config.yaml
arch: "unet"
model: "text-conditioned spectrogram flow-matching model"
dataset: "synthetic speech, music and everyday sounds put through simulated rooms and audio effects"
train_examples: 39062
n_mels: 64
hop_length: 160
input: "log_mel"
spec_augment: false
win_length: 512
conditioning: "text"
objective: "flow_matching"
cond_dim: 192
tokenizer: "word"
vocab_size: 36
text_encoder_width: 192
text_encoder_layers: 6
text_encoder_norm: "rmsnorm"
text_encoder_norm_position: "pre"
text_encoder_activation: "gelu"
text_encoder_mlp_ratio: 4
text_encoder_head_dim: 16
text_encoder_fused_qkv: false
text_encoder_bias: "none"
text_encoder_qk_norm: false
text_encoder_parallel_block: false
text_encoder_inner_norm: false
text_encoder_kv_group_size: 2
text_encoder_positions: "learned"
cond_dropout: 0.2
logit_normal_time: true
norm: "groupnorm"
activation: "relu"
weight_standardization: false
channel_attention: "se"
pixel_unshuffle: 2
widths: [64, 64, 128]
blocks_per_level: 2
scale_shift_norm: true
attention: true
upsampling: "nearest_conv"
init: "trunc_normal_002"
residual_init: "none"
optimizer: "adamw"
lr: 0.0015
beta1: 0.9
beta2: 0.999
eps: 1e-10
steps: 6800
batch_size: 96
epochs: 16.7
lr_schedule: "cosine"
final_lr_fraction: 0
warmup_steps: 680
weight_decay: 0.2
Rows from block 5 of the denoiser of a small text-conditioned spectrogram flow-matching model, named by matrix and row number. Rows with one number belong to one channel. Each number is 500 + 50 x the weight over its row's rms, rounded and kept within 0 to 999. All counts start at 0. Numbers have three digits each.
After each channel's rows are labels from the 100 clips, of 14976 (inputs lightly noised), where the channel reaches its highest value: "responds to" is what is common among them. Only what is clearly more common there than usual is listed. The data: synthetic speech, music and everyday sounds put through simulated rooms and audio effects. In brackets: how many of the 100.
# convs0: first 3x3 conv (model.mid.0.convs.0.weight, 128x128x3x3, each kernel summed), inputs 0-127
# convs1: second 3x3 conv (model.mid.0.convs.1.weight, 128x128x3x3, transposed, each kernel summed), outputs 0-127

convs0.75:506506430646491468526468448456487463541533473494414496467520526430387431479423525511436422534518404431490564504471495540486479485449521445511420565476671467502474499491528507495589485481451513461451501512458462457484430461505438510489463506425474447526454493443495506538422525496608474482388414521552440481418474480408432452449515558500435476518524472488480515447477556394449463441545
convs1.75:496481586411462431505478553546460326479541515460480507459445428527513530412350465538538552473473445471466489548510478525523549529456511492482576537511384499513559524533535500488458515564469550567518481513481526528480517399518450500415470477515453445477520560428508524421432481540471485428559568495529560413562481466471370457492591545513495540479554541508460510402502553444499546583542
responds to: everyday sound (53); dropouts (36); ring modulation (31)

convs0.57:475471515517544571680490501484479507501489466417499484493506495558645539495489407495502515545433428486525503489468488478444461495512469519352520317499652495479490502513476468466403468485476512490535488585460479474474445507494449481460427500530497485491499469459526499516485459497579511471510486470471508486493448501448523513518498505491483478540444518501515521681463328496515454487510
convs1.57:527556504430505600438534396499462536486438429517547468564525505504439536546534508464534612504510399550450515526462504472520566511520619518537582587465575442471488469415443410443414536510469569399478406530466514431540442486481481384558579480497531492498471506540460492489473499535499527513582502481563485510476569517374530555480433497492514403525454541481536435551549569523519486498562
responds to: everyday sound (76)

convs0.120:508507497497556544511543522519527496504487468674488481544497444485546531467512466502523513525515524500475458477528495522547522480517469518538497568525523503435490504569732528600419480485449519479506465506475511691470555486553619516519455511462498482497474519448501502482397471531492504583571522510464483483457475500563482483479494537601459516523431478499492576510546673440481460524520
convs1.120:515429529566431545486479457569446485498484441512586466572468581407505534508410506474560436491487539498499491544566482492470446584447455553479367497534493507459495443521573431449492468476549400519481482483567358368477519491516489488500512486506486517508432514551596535438467435430528484479496458521530498281508475506464501571511547498571482476458449506504460470485452557479461482489530
responds to: everyday sound (81)

convs0.78:459470494546539504458443533536524562477538479483493500549515527467444474424512412558396473497477409544504510516548511553537477528497506496463574427524664513464513526487477479429455480471316510442494536594523516450485469470451482487565406522520475543533534488655503530517441484536489427461546514484593506441511505414468490496473497517378520482546416492557473482362466510432511476530494
convs1.78:535513549506548416485589423527413442469512516504466494520489486499503511465334489508468470532551512505510545434533495537464500591490549551448456496587397500494550402525528499571529513521505493503527503478536527542465515441560443491408510509496490467492503442527453475343403506491465542448521510417487555342515494524424504483495581539542523524352529556506457457432487551463507481419437
responds to: drums (52)

convs0.17:451463518428476459493460507489526505543520467390492477478461476359543469447503479514585472470577555485579500450435507531457450489473463462507452479491560551536519538405550496620598489523400482566414480489376441479424527469438519453483415496522478456513507515433508537566467589461410482627533494576464419430519511486506386467483505498444517552556504531457534502463537512528462460521574
convs1.17:515478397480470424477481595539486513540505536524488454484477487540439457483509565511396507553488548511443496528510499477530358435496581477500349570548428498563469596499423491482581442540346524479506552534498470489501516437471463516524491448499525513532502542543473509406451479532502483611492493428521508578462520424534455491490559366523403510489517537508487491507409504594445489514548
responds to: everyday sound (60)

convs0.108:479553449480457464530462472476499469500492493583433483431514618486443471462482500485589465497410499467497493477460472466474510471529529519438580523509484474485485465361452453501452494459498453423473549390419443486433445414484533487526475450387423461502437504491426475375471452459557530544518446484513471571469673428551406487513477476571440464441517468437481524523499521459427483434495
convs1.108:547557581432492510466460592545448388495477481471469487441583617388525520477477543511502561500514522480557499482482443482492464480557473527439474509613429526601483581460557426500509586423515508634452403431456493429508492501548470457463446534520391447508512546544550591492468427542481479542577542449542461458531532520462490473495517543522469569515612508514542487547446529503467519571499
responds to: everyday sound (100)

convs0.59:488423532529529541501524504474482485553543534459455451519504473510495498491496394498511441489519481453502556507522501509494465516527531476584500291502445495547461490545473495480452454473533500476511474560462475602471447465558531497532496513504485447536484586327503500550350471489499444450550459491489495454429575490551510523544494518533449474457478480505479494613450268475476506492492
convs1.59:460448560504445484550523582543575478482477461594533500500404558452461550483442500480568563460521473575467424559561526475429537501434528493463467538455344474463571441500507422425462486458527472451468432506517460475510506513562505498436553507525547500463501571542572498520540445454539637524473445676599497494516497505414551538455480530498545389539493539464494522514515521452527424495493
responds to: everyday sound (95)

convs0.3:509536466520506500361487458478493491492520481459434461481482530455477450512509598494470438438455515420488493484475507465496452504493490431453475653512704410491473481494391481492469504525325500486472500482437525517535349474506522507524531484455487438486489479636477500520460463474525518525472440500467476503472565400460468493491477448582455455451441478463531481469491574485508445482498
convs1.3:534409541437495544517557400473442373460524524448456547494514406489524494622468486505393469417497516445457486474584473524463460469510448492486462564496484517495569516424452517467487526475462532453503505392444532519448508419515426539453441468481441486529517506510491528416438503584437493578596474491506598497475540488440498492483577585456418503476625404510489474418433463504503431499542
responds to: speech (100); number of effects: 0 (51)

convs0.100:549377532509531524588548535583554495483511518546476387560570549637473556490489499539326544573495506472465461477504491481594510517482447469575562594531427464486487511528449468427445497488470517516509503557544536413572464486515541504495557513476540500503525602623502502477497505502548422456469490453477498382519468419452555526497506487509482552497576522492429433439480552481549447458522
convs1.100:475513566563546496466474487462495574440455489604464498516563533513540473410465629476574580447422497473435440520448520484478497517551538464621473365563434518520489429533534473501489524540529449494470576499410475457461506541518436458518512506447531444433496529517536533508431490462517694510514456491529515463506488535436551539543420529513539429398484570474548518502536436445452468561527
responds to: band (71)

convs0.58:484431505521498563516472510492476501498498463520485483521500456501553493485528441476565492450448468488522500512468488477465463476514509450343502309489687461524490501524475489359535493504631510495512466622443480439456357520522522518487506470496490388473535496482521477515481459483541508505512486491464541503468530506446521506503479488572462485611472492490557477677470528495533468464480
convs1.58:573448517474486567437591435540457461575482379610550517492460585539518552673459457411480461461512620545469487446548498536551457519505503509446445530468599475481473495473452471501494478457581456492460525469528485410519533546487503517572639512460501512429506481539448504428526495541480549534492522505575554489499507495576477508571502533465512477507565505487506503515463635511533380507494
responds to: speech (95)

convs0.43:444492491542475491423474484531498497485499496516426497471510478491431474492508554456470445479425409459510515411488484505452434478549505429493475395522535442483493495457487496490473475472500525499492475457438477445480346504526464454565452487493502500508543502599501468517470498518542504522391409448548487447461487404509502493381497525263442454549565498425484540456425567427493383463489
convs1.43:455539524455468511463491493432567387476512475442533524485478504353482515414465482514431430454557512434507456446460507535388474453443528505531509511510382515526507514485497597565520492496550467497484488396499537463495523556410551587432522342478500420534484484473468420465569481494537438528556498449541562403473503529549528459565449443495546550567524441543518595500522559462565480459453
responds to: speech (99)

convs0.35:492511593391544479560533513530525529641500492467590450496546586486407479514455541494492529485500456499593425466565517469457478542494379459578465520511513507448484501565474474548298499469536539530474527636490496470498465475486451506503529539479473507486479451647501506483468497495457465394452492452544461440532381487485452498519495457562500474484481482512581433449439488476465496496511
convs1.35:596503550429528586485496513436445468396565504518502556575545428551529515485478440503449465500538372521521568535550504540426510479509489469487530456412432520594524438553473416525405464493478478387483478486436575611519445430499440509595548536521486516492590518627517499551484515526571534531523589490507505511484485493518493505449469539490413539471514561511543618535533560420491486528507
responds to: band (92)

convs0.90:500537527637494556476536512476471478432458476458574418543492485468540503517563529550430498512454501465469482385524478500544470472590483496425458481501458483432496501478415520441445517468556491492542494560420538560586621512503508460511547524500467420489479532496515491495474436482531419695436525496541532490503528515551547579540543558456441467424457515507549540450473568549655433535513
convs1.90:488523519527517437530568592499444530516425448568540446625545504498520511651478487505504576442488647531509510516485479533478482494496508512518400467449539487503466429519567486516509530447592467446507505442537461446509481488491363519575518476472580539490557531501476540373480480486521500463493526560522624365512526513419526459473502469502469461396496470500487553586505434514425458466469
responds to: speech (85)

convs0.64:476429472519491464504502478502488472429459476507434490495523535467472488553403565523493479509486438524475438352556489494405507478478469510563459654522482454401543485472371521444497515497401500395493432539478477491517435516503510460528504487460536515504468640673453519547492501488445447450499423466580494415470491480437486511476492492576500481538525500486492490365538560495483472492563
convs1.64:458431513470585504488518520488406476463545541502467496511514431576517529452477541500342447511443533411547553466454479549539445523521476535496566497492570521565510454513480538420439462526498458523655621480625551528409475428495406518600480435491488518502512448434565438425405494497488635502497549493474550440504510525467497519496524481496537602522469515539479470428512511479510540496490
responds to: speech (69); dropouts (57)

convs0.60:502452546458509452524549462478510507535468376436519420532573436592365505492492598567528476548553467463499459446424504548456422510485490454580492553501509501532464502392482464460521475507448473511509448544550577487422400487469497488504375523514442545470506481582482537489541480467378516423524418515538539348504484554492556534460458524571510507496433493517471489513482604525437476487564
convs1.60:491571600500534513523531544500382466446449494539501458482416553494495509490525487479658552506537520518527564482515515565498647605517586529500572509521512551473464442523472357554453507443475450528548528473609482520549434489513488422446445464496552472466442502504545499452445507487533551473505488435478442455521533518492581528503415572504557406546400506517452518523574512422562443500493
responds to: everyday sound (95); reversed (45)

convs0.77:528515495548473487457536444431445446464491435509426490534461484477454443521447484469472453521517419447414416465436430486402420488456469382588464484486580487458489480488405505460454464464536455476468394535468441535530486520534449524494500485427455382454448462533454477522422463485477392544426426456496447525426468532514508564554539527565439404527438423447464498518398487472422454482458
convs1.77:512429511469509624581510503460412529527489430562546469509489480336493556607454510532534560503362631438520568471518510545535472525472443478516468537485534564447541499486462474427471510540559520458455520455536510392516470489471426475481540395472528517494466536536519617501565591502475501561495520456543556525465478502548494453475498570522507499509494456566425485462448550415442422445472
responds to: speech (100)

convs0.4:533514484505467466508513498478474524570503481473521524486460469479376473528369620479445404578488460480456485530459484496549448519516497503523496678506444482390438502411496527438556482484475490527455521451506474546490494446382544445424388491463436501476512450601498485574472486508474548473433447490552494427520527488405534475503529467487454517557462508486540476474469680493449484466500
convs1.4:579452546436635511559482522526433466419535549501451543487535400516532529415436447496537500480463496424454519491494511519458461573543539543501571499496462506510515450544431593513527501533488521444543570450510513440413473414509424500528489501547487514510543407486533550457449549465454488558543545398498633442472462486468443513446503519504499513576597531576493498372355476473448527521543
responds to: speech (89)

convs0.61:423475481456527443519490411434474455482467484562423435478420495536497493490498436458427458469425403518475427460468485511409453484439432494530473504484520518505473464593515509536444458462533544486519510626484479407599504473525461469387491492471479446502488445418461495443526412461582513527416409472446455520485464523361483511563487571564497446524482470466495450624470496467424524418456
convs1.61:481471537504521548502566492393551407530438467465464523474505429468464503566346515508564535435486418423509523489477510437526518491483441480467562480396591501510471448413393490499409467431481488438582535535532503495427505472549430433485522377568527524476516487492556570526470499538547500457409555451514556507485538508478334549424496477498527554480464526500589531478514486493468561487534
responds to: speech (53); wah (31)

convs0.71:496387472473457560446480426472521496461487495356463328485484464462437498479538435480459530464470412542475476607560465489464509461462444487463511405499571431379563485529483507492494491535482484477472447528499461461487494505483420427466443515548504503510453479419475477510554555529518365498473537515443492464478479415464485482438482508395526525487482499518526519509514301472498454507495
convs1.71:445538435428511451463559578443497398516557457481459523478552474444461463590419532506507430468490500509625528423535514429497562483517483545341543536486466495495472481539460498423554435483495427566476520502607561575438528541483527496495567351522439519582586494609471497456511445491511490535543576563504484538522516576454449479509544440553496505533501482464534486427556500429496505462500
responds to: drums (58)

convs0.88:532498534468526487479530474509548474595474491485455475513484496497518514483460618519374458463399489528416483426486515530476518494464430502586444573480421488556494510493481500477591507509435513510517497348510538521569503484537487518600547497273503517515503467616487506493491457472399503413497440475536506476480378465498518505498473492486455510420457455491516447496508622444507517500513
convs1.88:503496422617561478520555484463523641452566560667502540469543422576553569430485506557550469567510454440512530534497501554494376493513475492558503508438406546511481465483540534586444497502485481403539456497479487572507552447528469517469516536482499457397491503482524504478472498484524631481490488456387523511492540533554534506568502485540459428510500492437466610432480537455507526579509
responds to: everyday sound (58)

convs0.85:473477498450567509470496467496552514473476472623484476474532546501557479464475541507529487561489564487548465543566498524509495501521472525570538604483261459508523517529332492542512549580398520520467514541455573504491487489483655500504527517489488504462504487499535493497504562526480532469577518504510474587546489534563500515552493537543583541360456531510543507448483394559502515492551
convs1.85:445458555635509465488461447533503541478510484476529508538471507465466596471584571469333439554556465546499553529524527484499583474506417520368429425497461530528531511438542490438484443469537388486491616458495507523476487513510435527480499486453533542505504551546582430456487461510557465523524538609524461523481539532484553560434511468513463527478410530513481541539596432402534422505443
responds to: everyday sound (86)

convs0.83:392343504608486516506487492506540498361521475362476425515463509508442472502488528469496509512489429467503535486517460533572437472504560381508494668529414498527460503505415517473372480480537484506515547441518511529455511496505504446468524480484457495465487544433481475481491410498553580523497494467512511457509493492439531514442489507313511517465524511530393558511473515506502501494540
convs1.83:591508540468604538520499522392516527431450481485473505515557440574488523474474514524453446533484351488498482414458526478393411474456538554542520493491553518505442528496513530491540565463499523505571521450550534496494459523404440509517565540526541451465481524530524439504402616542494390455572512435447549379467529498580555431525570503534471542558444434478459541549503579455546492527411
responds to: speech (89); dry (51)

convs0.103:527471458466436423441506470536560468518500439474440467419520563506303503453455452451471483548419495495488567489502452502515513514474473415479473429426510473451458470499452437502477429478447475504478458417559475455384385475470463461467390482473444480535484462533435498416480493507636446427526490489511488476442386401530514470480499452443576525527478514499484467429525483489433493433499
convs1.103:462477495502513583460483539588452475457454479554519426510452417440496441528517511535423535482453526475468489476432454461508498445474554585464493554517580451495522525475557502400561503525488504525519450513346513528560510524426528553616517494424541492504551532447537552549521449630371516475484526558538538512497515571437547566580535468482357443540455472445459520457476544559509475516598
responds to: far (72); source: speech (51); bit reduction (41)

convs0.46:538440556542593542635546497494527506397504466379520462505526521559557521528522362472387538541499468495550484514482472482493458489536450408394446328523540477566482500502404473450450482493510480506538425519481528428485541501539459526547528512502486474487483469357531490510452453447521349499514490457486500494523512509518539468464475522411462486508467495467474462482437391497539500505534
convs1.46:438590564468513482426543487538497521501499501607554437585596465465456450510495487599508583503497461467424507508424517460551548498449482529522451562459477538480511451490517530582464531486491455408483495468445509532521449547521379496549554489450584517421463516541409507395453474490509549464455503466599621482556506535409553511574443488496453498490397478454487482581591554541466419502550
responds to: speech (55)

convs0.112:502610486473476468402530505483505467493453484554480503479507530475423496501509586495520487435502542484502487568483486500518519497481506542494478694471499480465480498510595483523509487499466474458500621388517480450451460477505618470578437473402469477485495444569497494466429496511489650481486514527524507505463508510601492520484507482645502505491523490494442511409538707496495499520514
convs1.112:577354563549555475495383470402517576509547506474463505506467584409476494562474514335490520478492510513447468563472519539584441517523533604495473474511512479494595478485514495422582488454517476553515513472508492405493482412525456504528446543424445483425470499454567519420448566555506499540569538490477497445453540449414585419585539501513489525508534542448497442509468498479580503525526
responds to: drums (88); bit reduction (56)

convs0.115:468536497603534430459573514534484462545535471555508487494459508477529488497504500507488433482483547518532504377473504505558507528528490546595561494502493482520467510483595475518494472465486503520521485612524479542642437450504571511464447494640491462502514434547496507528409483484524457590448467475529465484476520606409493541566520503646477489699537485462436479543466597503465562501519
convs1.115:572466582415518526543553453479512449508463415437443538528563444548480574652465495502596608415475438459556502504515410446542548515496505474474525547429577487471486399547435509509473489452484548449497491534545543529465473412495418458494540459484541590554603545539475486497441509543512525480457567405516556606505526469491364437492491528452476512424477506506498548526518474437507509477505
responds to: band (55)

convs0.51:510393489313504489429482533419446446488482487540466459456537601463444497496565467502475478425586561553550499519499500504464513536489543492506521480515333491500462452435467431536335428444586470547495527484545557513501421511510546447457516521484434453417434496453474466464453477503466536430507488525489549510509505477530480553497465442353509470482478506495573542521474473507581473513479
convs1.51:477493513562475436500449394540457469531539462439570487549485462527505447500509435469458491484471627499475469527447515591547534354515506479560448434536501465509442556475454459500524550537440545487457461517458519438487555530461446521538392440500496520600483577488451538396691510496519409515579482425602555528555555484455499416488496539486452489569512422483517505501505464511505454504527
responds to: speech (93)

convs0.70:521459495458502447412534568542477484536541522494375482478503477504414459411472474485501501455537614460497553459483498517479461490482517430436439391478292516526470483499548502523451480457457515489497516413448468616475512475497477524477474516454484367465474526438513491511319517505540509479465459515448453484423513515484514491523523496420461491493503473473445571393481411448459449485515
convs1.70:399560514491427539580478486534592485496425416506512565461416585502451489452469501500553471457437443669426416593605501487445567496451554494531523512465409467475593541490548486502531497523461494481477524499533458483468466441513571529431534483505485589472453536567396484484465496492523530511542462601579464444461482457486524456427533570473518451536574535454480518480535611489528480548473
responds to: everyday sound (81)

convs0.80:461454478422508498478473560584521514539560517546491466530500543497541493476522427516453560498451505489531522533509484525619462491511475567424495568534339511595499522507465496572421540541324472509489519543496503458521503527435526554512491504496473537511549645558529530556532565502494474489527452494492469540523539529562469487553501483495558549389467524525442556337533356479463512453522
convs1.80:464581593593478388523536550442501486494508496527395464502472439394523455470540533397443394565559508541519475532510527541423534476508446504596392490489382482521573530479468475482500504504467526545549527476393466577552454493450536479391454547446490464536531524570521433441438481488510545592506552597518498386434547497446561492435519500572480491490483507461509494507522454489504490501437
responds to: everyday sound (75); dry (61)

convs0.37:420432504541495435475446529467472459516503508449489502427442462358534472462474455426524513411430510453501478470459453437374455459462499496471396540466481543479456492603518541481580498506576473469462464485438430536458549533512437561552489488437457469374504520520528441445471470466490472461499530533534448633541477532505374459427444422509455548545494525512448559422481474471517400495449
convs1.37:433518504429538534452545579523453511545448507489480388633519501524512469543521518596473540479532462464535486537505485464543501549476510549498453540582549488531486504425508523490405513503403498560471588532517601520633452528429551478472458385428570495569531476444466494512548464608461412391503492460497468432432527486496527492529543462530491485608514516484545545429489460519405445561554
responds to: everyday sound (63); dry (49)